Weights of a small CTC audio transcriber: norm rmsnorm.
Rows from block 3, named by matrix and row number. Rows with one number belong to one attention dimension. Each number is 128 + 24 x the weight over its row's rms, rounded and kept within 0 to 255. All counts start at 0. Numbers have three digits each. After the name is the row's rms in percent of the matrix's.
# q: attention query (model.blocks.3.attn.q.weight, 256x256), inputs 172-255
# k: attention key (model.blocks.3.attn.k.weight, 256x256), inputs 172-255
q.129 100:127176120146147135111107103131157165150128143079161159178094159116117136106099124110123098089161147118077126133102090136119117155116100130122107113130126147112104129134144109131149125140123120128095117116125126133108139178138146126141053116128144124184
k.129 108:142143096096156155109088131122165172138114106134147135187166126108102126119080124145139086161130131142114122125135148149147145149136172097124100129091146135162148154103149110119122106138109153163136127115135112116101119121142166150177109126099096137123
q.130 102:096146102119113149135101130149054136143090094134148128123092151091170130128118126163102092160131141139109090113123129108129151138115172104114089110114115111105151152137130125115152136169091133127117104116133189155102105177150120115091146141161176122118
k.130 097:105131141106085106097109151116115077123156126119121120123102113142125123172118147162138134165108120155137111172131132110139151126149136123142127133110156138136070142111143166135138144112106116107144129122151148096128145087120135104139162140132063140141
q.131 101:147121166151160129158132139110175112146128146132178075123127116139170104141133098136068106132111077153132140105108124130113109122129097128129148165089162140094127127140163154135180135162105185116106110102102152115173121103148127123166145134122175138167
k.131 094:098144125147123106163123100119145114127136108161089114115092167120115165107120139094127128123106138072145083168079131164119105110124085172128129149146145134151144143166116133111091100128140153085109123176065144152142120124136139142138159098115134115207
q.132 102:131132143104167111076148145154149109171127174196131134108130109128126157109076137139098135144124147153148160122141156145082124175129126105150118130139109132150118148206159142133138133110121127127134136133151118130111105069129148104132151172136117134129
k.132 099:115101146163128154150103103143125141108121146127138135116122113146113072126186095136164125080153126097107144081160121133131142099090142100132143125146157145109149100134112102100145109175155088146101133154133142119113119117122107115098137117130122133162
q.133 109:115114117135122149165143146103161082129152133132140106135098117137154124143130161186116107120150110170125154142114124111151081134153081161110086146156140106111112136108118127109140137140124086153141132122112169149128100127116134178092142138108122135082
k.133 110:147149098153157129148130102080145106110133130102137155145135146114120145129149094111078147180098143115132131127128160129118089169143137144133118128091140119142139107119101119122155121098129123129124093109141110104073141108154121106156132161045139125139
q.134 108:122153095174123112090101136164127093128117120139116139100127125145160089129122136175121108136153149118149134131099098151099149099149132133165174130104126132141136156106139108140145120103141152148101100115140097101104103138136128125141114166129079150124
k.134 112:132123141114109115131165155122136129117173138116128092130140131160141116142099094085159120164133135147197116131132079101132138092125136135133133123133134152159132107126123108112162115144107143143148082119113098143113142140114064117090114132117122088113
q.135 091:129117144137133106108150172093163173118130193134141108153129114117130171123145123137135160114133129136102130118106108134157113156087125123117163105100187156141154174127143118123094162119147110155073115136136095154098154161171128121137089099155144137176
k.135 095:159101162147131149117147126141132150120133120133139119128105101094097136127087128072168125156142131145135160155101124124139187101079103116119099153118126144129133093150098079117158096140114153105138106128121098118127143184128140098124112107097107116138
q.136 102:124111130134169150107166181124155121152126165188131145158108096122170145127126145094145105108130117132140115178092131120146109131132142148102172145111136107146130156120169112099097172133114137134123119147178167118124146103121137135110100117131102149162
k.136 097:116111168114139148134069108159148119123087119102114098126117151172147158146116121110117131070110168083129132096150129105097132093109168103162086137119128179173126151138127143072155148150148175168141107112113144114122164139162146085121111112112130108097
q.137 092:119087097108124088103171164092149110144180144164128128171143108095095165120111118136166106123087162110111121129148144127164094157136158147111165158079149129149146085132130112100148136138126141128151131107158158098154122097124120111169143133134097124124
k.137 093:150124113197161128163094102130140067128108111144135102157077146088127119137118109122094139108139118113137156140131115108161105102114087088145129118153111139099132130113140156127177106111120111146142157106158134125134140147128131129179106147117096126160
q.138 102:151095077117108122107131123105139130161117155108179129101148124137103134182128096113164117126096139115154162091126132140105102096105132064113144118082135136124130113098123113125132119109114178130136161169158142114134152117162122121132139135159163104175
k.138 100:123100101110170117143128159117102171095110123115165119159163121092143144116120165161176137158099144161136144132126156143124095127162130162111093111148138126124113112106130123142134116145118174099112139153112174149122144126120110132117122126139071145171
q.139 101:115097099156146147136103151139141160113119131132127129111152117135193162130122116140116172121120136118130097117173110172135119134081113120125169156111125135156109111144087124134148109142139127094105126104132128162115096146096123128129106125125130124059
k.139 108:128116117104111117123096162121110125095097122135146066091083110161110172177136093102127153137146145129131156128128124093137168140121099117121169156119111087122142164092102162143146136144139156077141110112143094104141165102134142119125111171114106126183
q.140 096:183172151141111111115098128137120131131153109158123115170107129152107103148082126163126122137144135130095094150145150137140110170116157104089136148163148139082112172154136176100129104119073117143094112095136158141161146158170114108092158142120127088125
k.140 110:112149131139099163164143095156151106154158136159136123124139136105117103130089129137153114140129112100142122139134113136179142092139119105119094142137103144162116065109137059152115110108106101164117167109081108085118122125128136114155126126129168105124
q.141 096:116140110135132113159112165185143139135147080135137154119124101100155097136126127119089106163179087145148184129125133133131120148119182153132086132127122185147157126097156173178144125100139133134080086153120116120124108122134127135116106141133094155168
k.141 096:162111146086085075131119120118147144090165113132121148160124174135119129135140124119126060139130123110163165129152137125157143138128145105154172147115123121126133111092095121143113123139188143127098111092169135148106209104146114116145155106196131125145
q.142 103:138131140112127128062126140101119136117123114143083134096162137131097076103121147144130072105116098104134138131151144121170099113160117172162107140124120118130168134103124113127131138123073164142165112143116112075164149141086123113133151169130148106121
k.142 101:123102141128152131126132122147125138111185114106134167186114112125061111149132108132129135073162139137109122121120121147120103136122123100188126126127145117151104091159104103131128080137117103154135101123129147124121155133110145145121100141097139137120
q.143 097:110154136136168136112091101100128113149114148116117090139107136133119094163138154090161141112174142100098168133096114170126086127137131142094124115160155126170127119102128122113134126140125123104117179152134130154105119099127107161123135095128169152121
k.143 097:090126103095141118120139156100132189095125187175120088084160142106111164125045106128114116187162144118142111134075086151108132123123136137088100110173142127102145102086111139120130121106140147125155107089104137117087120120162174120144141098120116113155
q.144 093:106127137171121120127110096144146117126093132093106138110099099100133160178173147119129129121083085111086103113078079112104137114128113070163091081092115130142129154100169107185135116141185096144081122150141104131128125111153112135125109136136167066153
k.144 100:146102135130112119129101106122084134104103107120103110116164140121142149140116131144112151169109141132113093159129109156136109163113191157113116148138178154128153097157093113071133101109137124154162183143152137103128156115105133056122128117138127148144
q.145 104:111125152162074113150124134136176116147143169168158105118133136136145142135146099098139119081122112125116125153105123099134114112113093130112143140148107132111145129130168142122175126109111147147119093158059162136111124092156127129119155080134168106148
k.145 104:139116148140139135108135122076087144147105106113113109143127117110114164157120129121132167128109144124130128138130109079128145137129137189120102065134149130079110123127119130109117108120127103130114158130125146147080152097105129136165065129104160137141
q.146 091:150152132104140134139144091137149146138135121128163092168145123143159141090114115156084123134110136126106135118149163127101154141126123152136116121100133097163109125146125135136092145188188132126099129179110083136122145114125133085167122136109133074147
k.146 099:173146096167135133106109119110119141136112136116114159112143156101142085132122115124171092077053134100144133112104139133128105109068153113106088145095128136116168133137114096097143122152137110132106132148147124114147143110124128105150136136157146152155
q.147 098:132165134117117144134194110104124104174126146125111113140039187114135107142130126148146076142156141144119186110096127080117156139147124130099111091136113105048122106084164121128145119111114129102129129125123153135123143140130120132134113162092148123152
k.147 106:107140111087141148143132101164139117142122136093155141122145158130137129095111188130113131152095153118147124104152140141120105143128140151122120089163160168139136104122137130103122106132098114157119116167134153088069131119108135109155124138107164135089
q.148 107:151138142097123141106116166110111129163140129133167148106137133108127116113158123146127117130122098103132144110140138112166098120110150159140148104103129105146114131147133157137104117098108103171119156142122121086165130136138128127112147183119185109088
k.148 108:128157142160130116152138089128148144091124101172115129147117122113117138098150144140069171125118144117113160114109138151134095141112087099126124147154131084184168162158143143137133110151115107136143156170144139159130153116145126102122160145135120141123
q.149 096:158113098101088136108109101097107103108124122099076163095109137120155126126137147131078119096113160141146153125137167132151128114132135106115126121139150101127084140157099154117138142140117118104081139111121110166162153179094136096107126095157175136092
k.149 100:170122153113099137131129171149097128135120137160145148148139146152118113121116126149120141092118109133091126114167154082130124167084148129112102109145076128128120122140132178154115117083117098117116165097080099093110090076162088114126145135167147130141
q.150 098:106093129112118151068155135130132091125107183103173133101130118150180102121083131127101117150081150100164126122130174119102163121159117157169138158133103105095120135093144139108139145171157101129100120130115125105144167153120107150144111102129130137109
k.150 098:123088128115132175165145147167105104162141122132123136148093157119154122151157155118078121110108150128138094119092136109150090141147150107100106142123136135131141164121119154109110136151107081088135138147128110158135146129153170129111108114114157087128
q.151 102:096128142100119106091143144106097136134110107113104129127122125134112148112133132121130121150062146144100125110100179152110141146098124127105192123104160110191133173140110146112168110138129102100119176158138096147164157095093143146158106105134107129132
k.151 102:123162133116155101124085149114110117116110151146095101077108132119106085160128152096096152100113092131136156100158119150163123139101137131176140126106130136135119112136155102125191124131112102089135118134118132106154148142086086127139111119098115164156
q.152 096:108130077135161137133161137160105101136125123125194128118156124161156131105136128107150103144127099159139151148117149181136133118103112103114130119158141127132071190151163131086152102140144137139121143095126177139137182159115141107132065101141108128107
k.152 096:113174086147150128126128139120149172103135106161137134172138148178125158113159131117081178148133139154133134132136135121122100123089131071147109151124124143134143144105136141177155140164084118170112108112108172061131141134124129169122118134123099129157
q.153 105:126152129115109139164112119107106123106101130114123133157109116127124136116130095136124111128120120174110048098140145139143140133116134123150160102103099173097162110181149109084142137117125126122147100137114115118159114135140149151142154145093126138136
k.153 110:130110110106087150144145153100126126132122117167128114101106116094076105168174160099127120115105153165126120160128142130128136129140120181097081140109128109160129075124141125111095153064136121098125130124140116123119091083143105157147153100122099122123
q.154 100:097103107136134104149118162134136129105142112149112102125135151142150179094115144104118181080102178116142150117105151110082146131138144092102132100110139170147146145112114130126099132154117126124136120118086118128088103154136141150133139117175098113122
k.154 102:111110118143103099108072106142098122103120179145155168104127130162111093161096088129155136116139166147163158071126136133122140103117154149126142142089099152107125140135115152151162120122138142125105090108079119120162096143123106101130119118121159121133
q.155 103:101149151108114090188125086136141098139125104110134144124118091145091103091125151108121106147128144139125143160165159120141133110110107146107114105128110101148100174112137133096075147139140114171154125136139122130124127105150132109139179146132112102144
k.155 102:110133114132135115114128113164077149114136121120131168151143129110149144127100091180127097092170132100119131130123138131126129153144140135125105083127169129093136054122170164142148182131111127140141147110124148107135131136135103160147186160126108154179
q.156 100:128109115164130118132114144118125136152124107181113129136108134120093120119087118119107152156128135122162118158105140117154150151174115134105141145107203100136131127101095155131106158141135143134120151141110128153148122156108148156114124133145101151149
k.156 106:117148136164159127155123123146105126118109160123091129164095123112144116161149139108101119116137111138192153133114131110081171148125149102149174124136133126085104090156153124164140143149180146125120131108142107183112104106165142153089137138127140107103
q.157 104:096096147136150134124119120106090153091156153153156121120114136095131108161149117109140117109185105154100173109128157169105159129136133107147103135167158120121157115117104147157152134060121144143115105114125130186151122077092110141143098119117117123170
k.157 101:149137135159105139141111112149149135111103144155158141124086129139153125140122118103116129134124119138155117130147107100121181125097098135199162154124139126113116120160119138126152097165157107108122176139115106115147149133113125099150122118142181084128
q.158 099:113117151086128119149134108136115124149143114140111150111173136109119148088119132089123121140112117136138101097154175120130135087089107150166167132112117107134118097099106094118082119128117091144110151113134130147118079121094142135101127094114135125113
k.158 105:108149149146126109158087142113158105140171150116139113128141129131121124147134097152130151115123145153123120124140126108153182104137116136140151136115142097117125129151124084139125181097149129066195129150133114125114120136111150133122144109141133153133
q.159 106:097149166159125156111161128116113140120160112142162110085112131141140134095132118147126130144115112135135159143114092134149162132106114172128130095130105083076118149155082041140141134125125123150100145115141156113132118146123129150151173143160131131174
k.159 104:121123091118154120145141139126157156129094171139145134117096157103180143155148160108145172126109139122140119125118125125127129126150147117153107145126153124107135127152194134127126131148161121139129103180143181133088099112109173110166153113134143084141
q.160 105:140139145108165150101156164124106094093125177132133105153165142086117156159082124111122145162138135142134130070128168159097116102128132136145089131106159149084128141147118130198152119124157150147114135076142137138148165115150105134104110146155151105094
k.160 104:169175130121148110114108131122131178123155152138170144123147097108114101081090137151107169130073165155112171160147183178139093127087123167169119152113138101131119121092148143163126105160137138145110176128153115140135109142113111132127139133097130145162
q.161 102:079139120132117181124140145139110147146145138114138105120161159116120139103129101102135142083185138125085144116130109099188098117138142107132137100129135083136125123120145111125155112131097102091117127126093098120139141145143120107146084099121098100109
k.161 101:135094120138150127126150150131127132101076127086113138104168163149117120129137145139149192149154112130109118151146106156098129134091115132148160150125098100162127132158163121083148145131108126156117133131129122121093119146105094107126087140146149085112
q.162 091:115118129110164092180158132113182155097126173134107183125156144154169144084114148139146101112147146114148147132117150123164165156115113149139126137162095137143119171098147126123101108131117117149135139092088130108122195116160120090120109094152096107142
k.162 092:092087155115148162116134110083099102150091125141085130126139161178127103153118167154159107102131169110173121092117122113110148093156189114140135143127140091160123115124119174126126127099091137147140117153154161131130130113083135154126124115125114131136
q.163 105:131131103158089151104112126131134163108102106135128115113152155151121135114142151104121162089138151147111141131136116169117150132143164151089124140116165139115167124120070113100122191094155142104157119137126142160142104081170096163115142117154094105124
k.163 096:124123140120091121111063144150128146157126082152116109155090160123138107124147157180107091132130155093155153150146115140161144126142114134114119165141102123160105124105126176139148126143148119132163104092121150138114125099139142137162044143157094145105
q.164 106:170106066139148125199113131172152115121106135126125130134109135119141103141104120128124130143121146165123161142143099116172132174132130117141137098094118148125065124151120118175134123122110172172085130201102139114138124122109129091156106141120116103094
k.164 103:131125140136129105155108109131157130148160124172139138183130132136098155095150169143164110126075136136148136143127130109121145135098130147115140174086133096105123099155170115142127084171130119149125108153141139130147159136116168134141093124146131147132
q.165 103:199167149107112166118091135128122120157118129128161114082117139121115123158129141154061155095120149126127120118149153123150110123140140082153147137146099129142087108155143114124126102141136138130132096124130142139121178099168082134120126091118163100120
k.165 103:172111138174144135120134121094125144112128122122133126124129144096123136121154149160108166139181122124158131144087100127108151177155116085119141152157150095138146138179085194147145132112118144119133129135128129118108128142136146130117130078144132100133
q.166 094:196154151170092124099104158092120112131124109119114078132121136113152141150129111177117106107138150148143122178159092132089106142155180152124109125132138139116145130110094112107105149124165179153118161115138084170108143144110148143123096110155130110105
k.166 091:182148130128195124137147154142106089155158112131130123143155131129135110111144136143120132082186126111129145139149134155129156118138118137138132100163124165137135128114138110082155139111122090133119123067146087146146113161135101168106113093137089137117
q.167 101:078107126145089119128128128123139149123139116130159153106102111117141091129188122179142136152143146101177156151152124086140139139118188155119133132154152116136145170095114149126085086121144158128135153106151118105114084139105146106149098134112096106138
k.167 105:096111090130114141133102119103123096090159114143151147124137051145157101167150105120129140156166104133122129126078129098096130146125092116139121152106134158102120154119185114145145096162160147094164129104139112171140134124140125145152142157144119131106
q.168 102:138157120130116105140134091119125141137136134119091138157072132161142146114101104118156127149092149093107124106116154156117102160144125097156113160128160153132146121096098124130144152152137128090148143124115132172094129129123175144090110144140139140152
k.168 099:126133108105107154134146108141104156112144163133159100139126186145105126123116096133078127146140159155138146108132091148108152154119110099167133091124081089154109155136137139144125110129121085106101125138080143123131128134122154130117085126133111152142
q.169 095:148138108127156139103180195115113112163151136127144135136146107111112107112100125089104146132102116121100126160108128129113129090113103123143133108155111106138131128134116093145214121137143169076111118120122155143163126125140129178109152150174136080141
k.169 096:119112145165140123165114107109125111092137147153142130114190114089145071124154101167154149128092147132100135141141178107144096088139118131145123125157141117126133150115134162147139121102158164146120180144150163118151100121119152111127130164122158110105
q.170 099:152149120095135112109098129144146123095165155140123140075155163125124136124137097172138139120107174102130113142098110112109155138106083081167145109137134146071159090110116144156119125176155186106084100159133094124077113144133135132105137109128112076149
k.170 095:166152135107137155132101117124166142136127106143074161131136076112115120151131142134113132147131142159163130146108145089136157162122153079118157117105145094175087171089194139106138123131132125129146119125135089166100087160145049093139100108101137092120
q.171 102:187128097166122132139096129090139146102180168137152097138118161107129093102101161085151109101078119117103114133150148090151109126142129144140156108144077125115210132120133155111125128170077123158123142103129119132117174128134138195182120127126100110170
k.171 096:140138147142137132137126162099108123149136109163114096172120112133119103110099146133106156085100104111138157080164150159128180123109147110124096129088115068129161128142085131137136139149107071120144164124131118127151123125129150104139141132124077117147
q.172 095:137129148110128117133115089175163122081129138125131143109179141127122125142095133127117161073124155172118124120141096074169114109146103136141130135070108152160116136178155111066138163120164141136069148094139127132147153173113125141146118172157110078120
k.172 098:099113120119165141103135144144102108100106110139115101073122139122047085090109102179109123136139126109103165146099178078134121151072126154093162160160131113170126162130115102135152126175123082096142130123112124143161104154116163110126107134112153122105
q.173 097:137158161124123110096112125138099132120110067154108103098138096150108103193135105108133116130119142129112143111093110085134131123142149161087162126107158115146120129112117157136125148094194119151147110152157156098092103105138111095128137130119120159161
k.173 098:101083132083112180143109101161127125168086129124118148179120094111125097156147120101160157176124133105110114104077111090158122154111141123110154118130147149118115099115145152130147123155097138141130097121108116127142127084103129154131146148106146129144
q.174 095:109112105134141110167129090058126129169129164101169140092132133129094141132139142146091159101137170143100080175146143097157096135114106116140151101155130116163124090115147098098118112137129186113149145097137107125112158133105160087104114099117077122169
k.174 101:117145131135170143132141079160113064117136165163136149086133100094108143112149097153091140091155138148123060116141119144157114147106143149127121103150113150164127104114106096135130117127142117152122138162154107128113152169143122134126139092087119127133
q.175 116:179090116111098161158087138134112118135156136131171124177149152147136134152105108137118098156083119128157103062128133132142152130138099143171110144111181139120116139133149141101131106134145182153106123118124132124114145084105107199133110132114117164122
k.175 118:126142128114176110110087147151117121158093152187127084152094122108101144099099153175166132070129129143112118097121178099163138157172120133155107127135173123118123138100135142146107086110127110132123152133159131151122096083150131129095113145105112126125
q.176 095:140119144094161149105106140132133111068102113106135121145166138129130114112098122126131112130124126131163140137182141146125114087120109157122095145150151101113149122124130134115117138076082109088167132111128124098101158139108136134113133127117088149109
k.176 097:106122129110084117184180094114068120152144119179127176103136109095140136123101114137104127117161154074143118073130164108132142095169137122100127098151096111130128109125108131153162150101115168111127076104098155110103111110143109152122135141131117116117
q.177 109:104079108117135150153112124162151167101130139119154153110141166131107139144130132144126110119129124147098155164139117135134134118125101121167159139131112130121134140144153150144153144142162147138113133130130082094155088147122140099139161134131133123127
k.177 109:097138128138088119123082132120150145128129097104196118142096139167118132121136173174129099145144143130113089138168106129133106126158147123125137149132152116149126110150110151119136099162159047128137117129098120146102144142142146085179126112102104106127
q.178 093:180135102128132153102121120134117105123169032084109125135149162105150130128164147162111114172135114118119150133099117117159134159139168174114150133141128105120148115117145132101148133150128106113110090115146130098104118086109114145138159145125116091179
k.178 093:146111134139133144122134142166152124125147141080108172182121123109119144092109070124112108129081127115135115144152126136140108136127092117083140037109135134126108099096115134178123149182170097168137087124141135133114116093103120105164115160126114139126
q.179 094:085118099110132114117100160147168128124123158157156121132116133111139136162095156120137110144154127113108128114133118110139160132112161139143117134129108123114085163106136120114147086130162127167149115113102094167163119120131150105115139127108149189118
k.179 099:145055134098135120119084142126131176135143115155166131111120137137124124184127178150119113112159132146130108127088133131152117116151112127137129155136112146146112140094064171139097120135117141140122129130118112132144148164125149128080164122150100144118
q.180 101:138162148108136160113133170154127120104128124138146142158110133109157106132133154183121147142133099118138154105130175093119136181177091139130141129157135135130110140169127131099090127124102116163132158189143141150101160144121129147111134145167131176143
k.180 102:182117138124107145104156118086130140139138126141117135140166141133148126118084136158120098084154114131125127118144113155125145173146132102081132123136133119121157140176107178138080119147121104119137129100114073135163105122117139138106164065127082135123
q.181 098:152127117144134114100125100133112131139105158164120120121079117142158143144133112143132134105102162114108099168115121124171182113163130144130112108128128122148119117114164135140135108133140132107157117195096138109155158094182169160124104167156154092130
k.181 103:109131125149139152161148100124123146104122140107108122099158124118133092143163182140155149113120130141153095148115094121113117097159139134115097159098146113154144150121084154109141093092126127098113139172093132115102130093104137147107111132103116138110
q.182 104:133140115153170129132157154085145142119114134137129147134118151140154084179095108140132127134138099093092131156114108164111139165133102123149125120109154166140143110157134133111099119143135134158134182171161142135141135092157157152095149118170174161144
k.182 103:132164142139168114096102111124131141087124151118174167139137150120094134052139123176120130099141085134159094125126133144163112096131140137117099149171167147123144146143128130125119141112099104135126127112152126195156102152100128135098123119102120175115
q.183 096:124127117145105113072112147102120076157130153113139160129131167140112147103136104148127142116140184125145127148141083163160115120125136119168114078112184148123129111135126074157144146131081156112125135153169138143108117143165086140112097089120149128130
k.183 096:145151124160148154154130113154127134107093154077143171110140121119140139115138108110166137102120111158148089117165116117118119138109125114114120151156118153102123094141125126065189131105097109116135157115133117112127117149136127151164100094097183167139
q.184 097:142149144182121128112124161103109143108106114135101151173114088121144104120156107139121153126136114073204130115149129117087121177110100129163105116153116171110125133132145104099098122129133113086101096126143093151109091153162102139134140110127125169107
k.184 094:150145102150114146097117150165147120130103107142174119164178104146131175125133132134126122151138086146162137111120110120159161094109174119095135146128187085116127138146137171103131155122122164173082168108143119118104137132130155127144139089118132137092
q.185 094:119138146087131171150121112099132089173118145092164075108168114105169186165130122133117159090103065144104170137120119148135122118145110170150171133138072147154149097113090110118161159091132142121163157136120137087099154116142085157135167111151122053136
k.185 094:104111159102188101117081111125142125101108097126143110142138131120138119116163162141153156146141132065137157114133132162148144098122106094088123100108122102156144132096171154132124136148107143089155103145144107150140165184114132122145126093172136092126
q.186 105:143136096131151155103124152157093157147111139097123130060149132147155096125113131143126131127125211118109168174133101157165137125153119116132132092087139131109111105151121148145139146149114176105112114132116142097136152123115121120152102099152168129128
k.186 100:142104149142133128132138166124119111121159153143207164162162150126118121162117157116140093185122129124094141118145142124123183140115101110153102142160150111132126115143186088131147143137119106130080078133156134099117115152116129120134126124132147100120
q.187 091:115173124168148137112142124142156157110123141121118117091138126156112097142125131095116122165115142102103132144129128113123148152104146151143144124128122129159147111117084127129159164090180109117105094117133143160126141089129175134138140134181136119150
k.187 090:120125123120157119143092141162152117130127137099149111134168148132131120140165146119150141110132121134095153167058191138157173121123176150130157099125170140157118100114119140143102149106165142156121130148126142208154133173148115127168149104117080120126
q.188 104:139081159106085132120145134120115100126149130151123114156165084111116122130160132130115147130176158134107101132143126150086164119165114143126158122111142115119114142133154128126126147125162122138121077141129132140138126156096107092106149120098080135120
k.188 102:129146146095086111108108142120176180142109106163110112122131103094102124128173133164100095124106143088129131109161096094122081125119156131128159107120139118081134135140121126148141096145162132131168169171137099126146129137134129128136157193102115105120
q.189 095:088131097057113132164131125161159119140139110109125141085117101134104124104137097117127121137112106165120059119112153150157137162148122112128144147154126128154139122132124124086134107126138159106111095113155088101124118098114121117114107140096134131116
k.189 098:126148112138103115133168095130172115150096128092148120103136158128112152121117144147094105136115171138085115137116147124139130090129094180107094081091143104122157171133128053154116104136153108121096131082132178113095147113138139129116175147096086106108
q.190 093:155128114125139094088133120156136085144061142119112163145108146102138151131130126118139099095164143085105166129141116144102131148085126123115154141156099103127108132176074125107100136144151111116079141111154121125079150140157133146143126141123147135174
k.190 092:107125107137127142109130160128153114164122094109150144099159089114120151119149105145132139134115134142155138078109108138107143123110111146104113142181141177135121128157093144124130110102122119111122153100136121122127114123125128143125179120124152158122
q.191 111:135097126132124108116088184105079120121164163130123132154152146093147126103144117133158133125131101153179127104120119137139155127150146123126132097106107116111150163117164128157111154149125140127125133133142140121104145114094163151151095136145135097072
k.191 101:115166126114136148129138148145125067142105143158102115111099140186146108140095101118154122123143161130108124178154132148187144146117101121160093139120133126078130147126172123110164105157097191098105128147131130120163142121142110107066100130128104155128
q.192 094:140105151124130140101173133125092159130103144151147136111086112130118110141096130146141116191083094175156126213141129148093130104139085141132122105118135096086146124146164106128177120124120127150118121134108091097133125143120154161143144128125172129164
k.192 095:111163152142115147087150116077126163109118139106125121128102106127149131152139123132137137183144096142080162145109142121121161192129141167150096153164138100138128101150134148088159160143103125169127119101117162095139084121101102111130148153119137144168
q.193 098:123118152116090156114103118115169146147106106139112168106128132128118101145097071145120153145069121106130171134120103149105137106121113093127139137114128118121083090126126084121120117135116137142098126147146112090174148098153124103113139126096146145061
k.193 097:111111124146113153118139145124135130131136179123143101148136148142118095112125112128135137114098101116135119082134106145146088155139137181119151113150137111163104122104159084122125131125136173161124148106149104134113141142160138142167146105101127100117
q.194 091:069134112138159110130074114094116113133140122146164173117157143132121141142152102142110123171092134140140092126124148131143115090117132082121133162122121142138096133076123077079077108116151120129146119131119116118126148165133123128112116136080148112140
k.194 093:135159075140127117149115127160170115174144141124090136175134110121135138125126156162102138147112098106120127157119119157111108129122167141159141132179093150134118091134177113139125111138123134183126123135132139117092135177128111176180166172128099128123
q.195 095:153194197098108117146102117122138153081112123137121146116158136135164091087142137146122123119130162102148135144127142142127142100099111132075130148122153108093142149164072142099138099084148135169128134124120128175112127103170121138156089164098115120165
k.195 095:109111199103084121122152105192142096168110142133132192121107137114121095132141103119110121138102139119137109104114113084130107136115113168140074129122096105152115161138108125132130124144105137157145103148122128102136138132147115125194111129150150097130
q.196 104:134171142150149137111115136115112104129121139147138114132128100112086132132127119159089149135108161126115121144137161128169097124095153153094101150084121125170164110161163096134111176140121118118112089131127127137175113110139153130114115113153131110161
k.196 097:097162134108169158160149094077127127143118141117140101127085132118166129126133092107120136143144155091143115076115126127128138122123112128128141164187091136121117134153127110139104153112119098088153145090118118149185110149152155094160135089098136151154
q.197 110:142146134082129111109143142128121132134209102170132142126118127142105118124148163120155113084110135126095140094115132084100116096167085112128148154180137115150117112128131124143161122169061141144135174110189092184120153141111123131120125166119151135215
k.197 112:147082161123071123099139119162120111089170081144142150108159131121110144140108146102173145118118157166168136146142134129097164108142117159131142098093070093124177120110137130131131117096124104145114136128173116084170126151125134152150103128191121115148
q.198 097:152126139106136140174082157147140149135118118149123114133136134145129068117147109126169115083110131103125140127122143079136142157096157112109132122104119168109102139134205139124125116125157117077119141099130160147132123142138140129122130108094102086131
k.198 091:127082131126127139128162140159096085130107127157094109123170090113114163086138140135123157150097116127122117154140175165155104124113148131133125121162119139169156140066117086149170136114159107110143153104124117150118163082112095109116096117153174152108
q.199 099:115118138134162148112110086125118125127124137099133135116125144123112168130091093140077125130082135121123129096127153121126134053100142110121146127151115180162128169152137132142148152140156092194110153153170140145157178123145117131098104135104145100121
k.199 100:146090119126154126123067155144107138142150154101132169107127116124137125121141130121133116164139090095139157118113096100094172122139123119132139146125132115112110132122116149156120130116081126175180107084109079179102145146197137120110135192087151158105
q.200 099:126145161091174146116180178146124136139170114083095103138126126133135139225204127146116144128158087134113170149121108117124112119150129083108097100134134147134141101126135160130167147078146108079151178138141167160118143130143152115144126119126108168157
k.200 099:087116135076139114153135155103158127142140112137139120121118136129085170072137149165146144111084107167164178130150145125128116149160150084125122157138101112135131145099086143073162130108168119124132129141120096129132131158124141152124143115135090118092
q.201 094:133153154154120138084106107124135111101118127100135117143105128135156116101124122116126105109124099112111078144096139157154108079103146123140115077123077105154150145121128160171140168169146115113097135144163169161144149115151153086140078117142113120135
k.201 092:112137098144154117164129111090070118083110137146130126156152099127135125157131126109121122151086121116123100068114075114159127110131122146096098133098128121114134117172112125135162117126104100099163137105122138084123130145134155113118131101185125126141
q.202 094:127140167106134166115118099171144174170138081087133118132159159145137104112090128141133097117093152166158123134108126149099114108135158142128167152121117137114104154146119145138149149088151133136119103140137083133118136109105158104139122157115134125167
k.202 093:104143137154156111091142114125121131099160119147183148196111104125102150149112119071111126151122118131184151139108130150157097104160080124115117192178147144113111122105131116123114151130111109151157111135160120134118081087146172109152109160161109120135
q.203 097:125084140133150118119096130133109091127150076085105133109097118123108123162117151114125154140136100154146169099157153112075125131145102111117143190142138150163106131092148160074109123089144084078133135161107130125130131059144179131133115096140130100140
k.203 095:152155122117123085150114115109144109151132145123105119125108166157111081120191169132142167122151146182154118162097119134130145136120148158137138146174112157146078128096100196063155097142151088149116159108071138139149122124107122111150120161142090142125
q.204 095:135116114129082110119136131102140113163119167125141122120082091122103131153129147140136138119133155083096108152137127133097161126111124059127122164144138094108159124128148106103162137135117128170121121098129093100156159139117093141108133118123149092175
k.204 094:133157104157166136157115179126111125123094095106131130132125104132184106123150139181107100136140137146163123133127096087127124090141149146145124110135163082113157151136135135183070106138123124116162122166124128108156095164145094154138099166124140139111
q.205 100:136188142110131136140055063138140142133139157165192122113154146127120138095169119125134133165152133165146153169143081149154115119134115118127124149117162123105117168124086129164140112104110141128127127134150106111118088129107087134097100098120162120152
k.205 100:173120120119107143103164109137117113155102119151146124081170113121111114145140148130085116102102129129125074130136148154069135114182129131122110148110119155074117149159173145115122130135138121121170123130102174172153131099155097099194153126100122129116